python train.py --loss="softmax" --embed_dim=128 --epochs=19.2
Rows from block 3 of the audio encoder of a small contrastive audio-text model, named by matrix and row number. Rows with one number belong to one neuron. Each number is 128 + 24 x the weight over its row's rms, rounded and kept within 0 to 255. All counts start at 0.
After each neuron's rows are labels from the 100 clips, of 14976, where the neuron reaches its largest size: "top examples" is what is common among them; "lies over" is the class under the peak. Only what is clearly more common there than usual is listed. The data: melodies that start on their tonic, played by one synthesised instrument.
# u: gMLP up (value half) (encoder.blocks.3.mixer.u.weight, 512x384), inputs 288-383
# v: gMLP up (gate half) (encoder.blocks.3.mixer.v.weight, 512x384), inputs 288-383
# out: gMLP down (encoder.blocks.3.mixer.out.weight, 384x512, transposed), outputs 288-383

u.275 [106  91 155  88 108 131  84 106 117 115 153 125 141  70 117 176 160 135 159 138 155 117  81 180 138 111 118  64 107 110 140 112 123 134 136 140 121 106 116 120 143 125 116 102 167 127 171 128 104 115 131  91 151 116 146 126  99 129  91 144 146  75 120 102 141 125 125  96 117 129 156 121 115 146 146  78 145 159 103  83 121 120 100 155 129 153 110 150 119 116 131 129 149 137 155 154]
v.275 [130 174 182 113 130 134 161  91 141  94  95 136 107 171 169 148 144 118 128 144 112  98 125 191 143 169 139 134 143 131 159 141 120 149 124 154 134 189 163 133 164  77 137 109 110  85 133 149 144  75 134 109 145 107 144  88  86 123 110 107 128  74 140 104 147  84  99  78 111 149 158 115 125 152 142 115  93  85 104 155 121  99 129 115 114 103 124 115 120  95 128 116 142 101 133 125]
out.275 [ 91 113 103 161 138 138 151 131 149 143 108 131  99 148 116 158 165 107  89 151 133 120 140 116 113 136  95 137 141 161 153 123 164  81 132 128 169  88 126  86 138 112 164 138 105  85 142 116 110 131 114 140 135 130 120 140 125 124 122 149 126 146 147 170 102  94 137 135 129 131 117 127 114 117 148 148 107 110 132 178 102 179 148 131 136 127 147  87  93 139 134 129 126 145 117 133]
top examples: the note D
lies over: D3

u.160 [147 151  98 119 139 111 184 142 153  82 158 110 117 140 106 148 139 144 151 136 107 137 114  84 150 117 154 107  93 106 138 127 118 128 122 181 125 108 140 136 124 143 130 116 121 105 130  94 109  95 125 125 134 142 114 155 111 145 120 135 127 115 146 149 131 103 127  98 145 145 138 159 146 118 127 117 165 100 147 107 102  93  78 149 116 114 138 190  64 112 115 146 128 144  75 100]
v.160 [130 120 147  83 115 113 134 106 133  78 131 119 157 162 110 130 148 173 129 108 177 105 116 101 121 161 143 123 118 124  88  98 100 100 129 139 127 106 117 171  98 117  52 127 153 113  98 140 141 120 143 108 120 119 136 151 141  98 122 122 156 107 152 181 116 103 126 114 110 116 144 131 133 139 158 108 109  90 185 136  98 111 140  99 100 102 126 101 181 118 114 115  96 111 109 139]
out.160 [143 183 165 141 126 133 110 140 119 129 106  99 131 101 114 140 134 136 111  90 112 122 144 134  96 161 130 121 161 135 128 144 126 115 131  93 137 136 154 116  97 137 139 119  87 105 102 104 114 157  64  99 151 129 105 138  76  85 160  87 128 108 116 101 118 108 129 118 121 140 139 116 143 150 121 160  97 136 122 142 131 139 145 105 122 155 145 111 192 156 148 107  82 129 131  96]
top examples: the note B; the note E; tonic: E
lies over: B4

u.356 [120 142 165 135 103 115 106 160 112 118 138 105 144 138 122 113 105 127 158  96 139 138 118 156 109 150 120 117 126 148 160 154 157  73 117 174 144 159 125 117 145  65 120 120 102  79 107  93 108  90 111 156 108 116 127 120 128 145 144 134 143 136 147 182 189 149 177  85 135 117 166 148  99  81  96 112  71 142 104 121 137 180 165 112 114 141 114 140 164 150 151 125  79 157 140 123]
v.356 [144 120 112 109  97 114 112 134 131 138 140 105 127 127 114 141 139 106 112 109 145 118 162 112  85  90 187 149  86 105  62 126 149 123 127 139  98 142 113  91 150 129  80 184 144 135  90 186 149 140 125 107 162 106 132 128 130 143 124 141 170 171 129 153 116  92 165 142 145 170 170 119 115 111 179 130 107 156 131 126 163 120 128 125  98 126 134 142 142 154 142 114 145 142 145 143]
out.356 [159 130  95  74 150 132 142  99 132 137 125 142 156 150 135 121 105 129 114 112 143  85 126 108 122 122 133 103 193 119 107 148  95 122 139 107 147 120 134 128 110 128 135 147 116 139  77 163 111 164 132 147  94 138 105  87  87 119 128 103 122 125 132 132 102  86 130 165 122 117 129 123 112 134 151 131 120 122 129 111 151 140 169 109 115 142  94 167 134  86 107 110 142 100 101 139]
top examples: the note D; the note G; tonic: G; oboe-like
lies over: D6; D5

u.457 [146 159 106 166 151 138 142 107 127 143 172  91 108 178 181 154 124  96 150 140 172 134 158 150 170 100 111 107 160 150 126  91  91 115 121 115 143 119 142 122  96 118 123 124 140 116 118  98 108 129 175 165 155 138 138 195  87 149 181 125 127 115 159 124  89 126 159 134 125 147 170 133 121 161 163 110 114 116 112 119 153 169 121 144 179 111 102 117 111 110 133 101 104 146 126 112]
v.457 [ 87 146 175 166 161 100 109 100 125  96 150 145 145 118 113 157 185  93  87 106 127 135 175 103 147 124 155 125 132 141  84 136 137 132  75 125 112 132 148  94 109 149 109 117 118 100 100 169 125 116 115 116 110  93 136 148 110 140 107 135 156 135 131 122 106 141 134 125 162 108 141 127 135 100 156 105 110 133 137  91 103 150 164 135 129 169 115 106  96 108 129 114 110 105 156 115]
out.457 [117  93  86 136 113 123 133 135 154 120 140 160 128  97 117 153 158  98 153 146 113 147 125 125 114 144  89 149  81 102 154 152 178  86 100 103 151 116 152 131 173 134 149 126 101 141 114 122 172 136 128 135 134 118 109 127 127 142  86 153 129 170 141 120 128 100 105 155 127 143 128 117 145 109 124 129 154 144 135 146 131 180 188  74 111 106 115 148 153 135 111  94  95 102 115 120]
top examples: the note D; bass guitar-like
lies over: D2; D#4

u.346 [148 143 114 143 139 134  72 167  99 119 131  94 125 176 143 182 124 117 133 128 164 122 122 147 160 117 127 113 159 105 138 141 144  99 107 169 138 128  88 112 131  63 134 133 124 140 138 161 140 125 128 158 159 166 162 142 121 148 109 152 152 109 124 117 107 162 133 159  80 144 130 126  96 112 180 112 178 109 135 153  89  96 139 129 119 153 133 152 136 159 138 122 137 108  63 135]
v.346 [123 133 116 113 135 136 144 168 150 142 158 141 140 156 133 101 150 134 130 148 106 135 143 128 113  69  89 106 139 102 121 154  97 131 146 106 114 128 149 143 170 141 123 102 132  92  89 123 120 112  95 146 135 129 161  89 134 135 115 111 139 147 148 109 115 133 146 165 150 180 152  89  94 129 163 164 133  97 124 108 128 132 125 136 113 122  60 112 149 120 121 145 120  74 109 154]
out.346 [113 129  93 128 143 145 131 107 130 158 119 160 122  90 125 105 156 118 113 149 117 118 101 123 127 161 143 120  84 158 138  82 128 159 123 123 123  96 128 145 140 146 139 140  78 115  99 131 103 134 143 169 112 130  90  70 120 143 187 103 156 152  95 129 168  85 111 111 156 151 102 160  93 100 101 144 120 136 160 138 153 178  99 119 107 156 125 178 107 141 137 143 164 155 186 118]
top examples: the note D
lies over: D5

u.11 [147 149 118 106 140 125 119 138 169 120 105 100  90 160 138 138 126 143 103 135 124 159 129 169  98 148 146 102 118 151 143  88 123 112 141 139 106 133 150 130 128 132 162 144 103 119 127 140 109 138 108 127 119 133 109 155 164 159  83 137  95 129  99 113 119 122 178 145 148 131 100  93 155  78 156 173 145 117 122  84 162 116 135  86 133 134  74 154 146  92 108  81 113 135 123 128]
v.11 [132 151 126 102 125 136 123 134 146 141 124 103 132 124 111 123 101 132 146 141 138 105  90 176 112 111 149  96 139  65 167  98 145 113 163 164 123 125 139 160 122 141 122 114  95  98 112 187  88 108 100 135 111 137 102 136 131 121  97 123 127 146 115 137 123 116 130 110 149 146 136 101 159 101 111 157 101  89 114  89 179 127  96 104 117 121  92 109 145  96 108 112 126 138 163 140]
out.11 [ 90 104 116 108 135 135 128 111 194  84 101 125 112 116 159 113 188 158 141 130 138  66 119 144 110 135 117 108 141 148 130 164 130 162 113 122 168 107 174 101 164 144 120 127 120  94 114 102 128 159 148 127 170 107 145 101 124 131 118 114 123 106 144 108 125  80 123 131 100 128 154 108 132 144 139 148 107 107 115 137 140 146 125 106 131 139  99  79 105  95 128 121  91 117 103 101]
top examples: the note D; the note G
lies over: D3

u.248 [ 80 162 118 102 121 131 153 129 130 176 103  99 109 107 121 156 147 163  77 108 151 109 111 146 105 142 148 128 148  80 169 104 114 149 128 163 167 129 101 161 153  97  91 145 140 113 127 146 124 156 110 129 128 150 106 132 163 140 120  98 128 139 105 139 121 123 134  82 150 119 114 119 107 153 121 128 128  52 135 134 137 105 119 106 119 101 102 162 131 134 159 114 100 144  81 129]
v.248 [133  92 160 159 112  99 142 129 160 176 120 129 140 120 136  78 136 135 129 154  94 106 143 102 142 132 100 164 143 104 135 107 159  79 102 145 165 104 149 144 122 112 133 151  92 100 147 140 122 111 114 149 139  90 182 132 146 192 106  91 123 128 142  97 162 125 105 129 155  86 147  91 158 156 141 161 127  63 155 108  97 143 139 109 175 138 135 122 143 128  71 137 128 122 127 105]
out.248 [129 122 105 136 128 149  92 109 116 117  86 129 147 145 142  97 129  72 163 126  76 135 128 136 134  95 128 108 155 138 140 152  89 104 139 108 127  84 142 114 101 150  69 155  94 162 133 153  78 161 115  58 133 139 120 135 116 140 100  76 110 113 119 110 112 113 149 188 133 126 122 123 121 116 110 120 138 162 142  92 175 174 156 102 125 156 162 126 174 120 104 103 146 147  99 108]
top examples: the note B; tonic: B
lies over: B2

u.445 [121 168  89  88 146 121 112 131 122 109 165 104  95  89 162 135 129 112 124 153 105  72 189 175 141 139 130 160 153 150 108 101 129 161 113 157 126 131 124 108 129 119 164 144 137 137 153 129 191 121  83 139 129 126 170 171 107 130 135  95 123 137 115 146 167 127 100 149 118 119 128 152 108 137 173 120 104 168 121 139 131 133 153 120 146 145 156 163 108 114 117 159 140 139 141 172]
v.445 [139 149 166 132 142 148 140 143 136  73 185 124 103 124 123 167 120 113 145 144 144 153 175  75 138 137 140 106 115 121 143 132 167 176 148 131 138 133 114 121 120 168 172 149  97 152 189 131 142  88 157 129 150 153 137  90 104  93 137 108 135 136 116  87 170 137 104 164 102 109 159 132 169  94 102 128 151 118 161 138 145 166 122 148 120 110 139 162 141  90 133  95 118 129 113 107]
out.445 [126  98 171 148  87 139 152 144 120  98 148 154 136 116 106 143 136 115 125 155 118 126 103 139 109 110 147 103 128 122 111  95 113 131  97 136 145 173 139 147  78 131  97 101 111 126 145 141 129 157 132 129 132  89 130 145 118 110 141 125 122 120 106 125  94 106 153  73 114  82 106 123 147 184  83  97 134 116 166 139 193  93 112 145 126 156 129 125 144  99 132 157 128 114 144 110]
top examples: the note B; tonic: B
lies over: B3

u.44 [108 118 148 155 102  97 147 142 106 106 165  79 171  68 132  87 105 127 158  86 129 103 126 114 106 138 132 115 146  82 111 120 123 168  74 108 104 156 157 143 105 135 134 207 109  92 104 112 162 174 121 194 173 105 152  99 127 142 134 136 178 122 121 124 152 100 121  97 162 102 157 154 123 150 117 130 126 108 134  80 100 155 123 132 131 146  96 100 132 126 131 115 121  92 139 138]
v.44 [134 121 103 113 112 111 134 121  88  90 151 145 159  95 126 102  81 133 112 136 150 123 104  95  88 141 154 112 138 150 130 136  82 112 102 104  85 146 124 100 127 119 118 129 118 103 137 161 140 137 114  96 144 183 162 143 123 159 154 109  97  79 132 111 126 101 156 144 121 141 141 124 106 106 156 119 148  96 128 125 163 152 130 143 159 140 136 136 128 113  97 123 127 100  93 144]
out.44 [119 136 167 130 113  90  99 128 148 145 125 154 126 200 149 135 121 118 114 134 148 129 113 155 128 113 132 164  76 123 123  93 146  52 113 155 132 119  95 101 125 151  97  57 158 110 124 137 108  97 145 121 141 131 115 129 115 127 142 126 115 124  85 111 135  76 131 141 123 121 133  90 108  85 169  92 132 129 155 162 109 105 110 152 155 100 157 171 122 126 139  92 101 149 128 120]
top examples: the note B; tonic: B
lies over: B4

u.469 [141 145 119 120  89  96 151 116 108 108 132 120 126 111 113 137 117 125 152  92  87 104 122 133 115 102 109 154 106  89 134 172  92 144 144 151  94 117 128 112 138 127 141 130 114 129 122 147 118 100  91 107 127 152 125 130 122 118 184 142  88 142 136 163 142 178 140 124 110  95 161 142 110  88 114 118  90 161 105 103 142 148 174 124 141  78 124 153 104 125 120 111 113 109 123  86]
v.469 [ 92  78 110 158 110 104 184 134 146 163 105  76  94 137  93 138 125 131 109 126 167 133 115 119 162 145 113 167 115 108 106 110 104 122 102 137 158 150 122 131 114 141 148  94 151  95  99 117 106 154  73 105 104 140 136 134 136 127  97 156  95  74 110 162 146 120 190 163 106 110 117 168 127 150 145 132 135 154 125 113 118 133 155 178 136 113 104 101 140 128  82 115 154 120  99 187]
out.469 [151 119  93 123 140 126 125 121 135 142 170 128 139 181 170  71 133 128 105 138 177 135 121 138 148 110 157 130 117 152  92  90 138 115 124 124 107 159 137 133 102 152 143 158 143 130 135  93 148 128 144 173 117 137 141 131 102 131 108  59 108 138 149 142 158 103 138 109 131 112 143 134 141 133 127 132 165 104 148 105 159 127  67 148 125 184 135 150 176 108 121  89 155 137  73 110]
top examples: the note D; quiet level
lies over: D5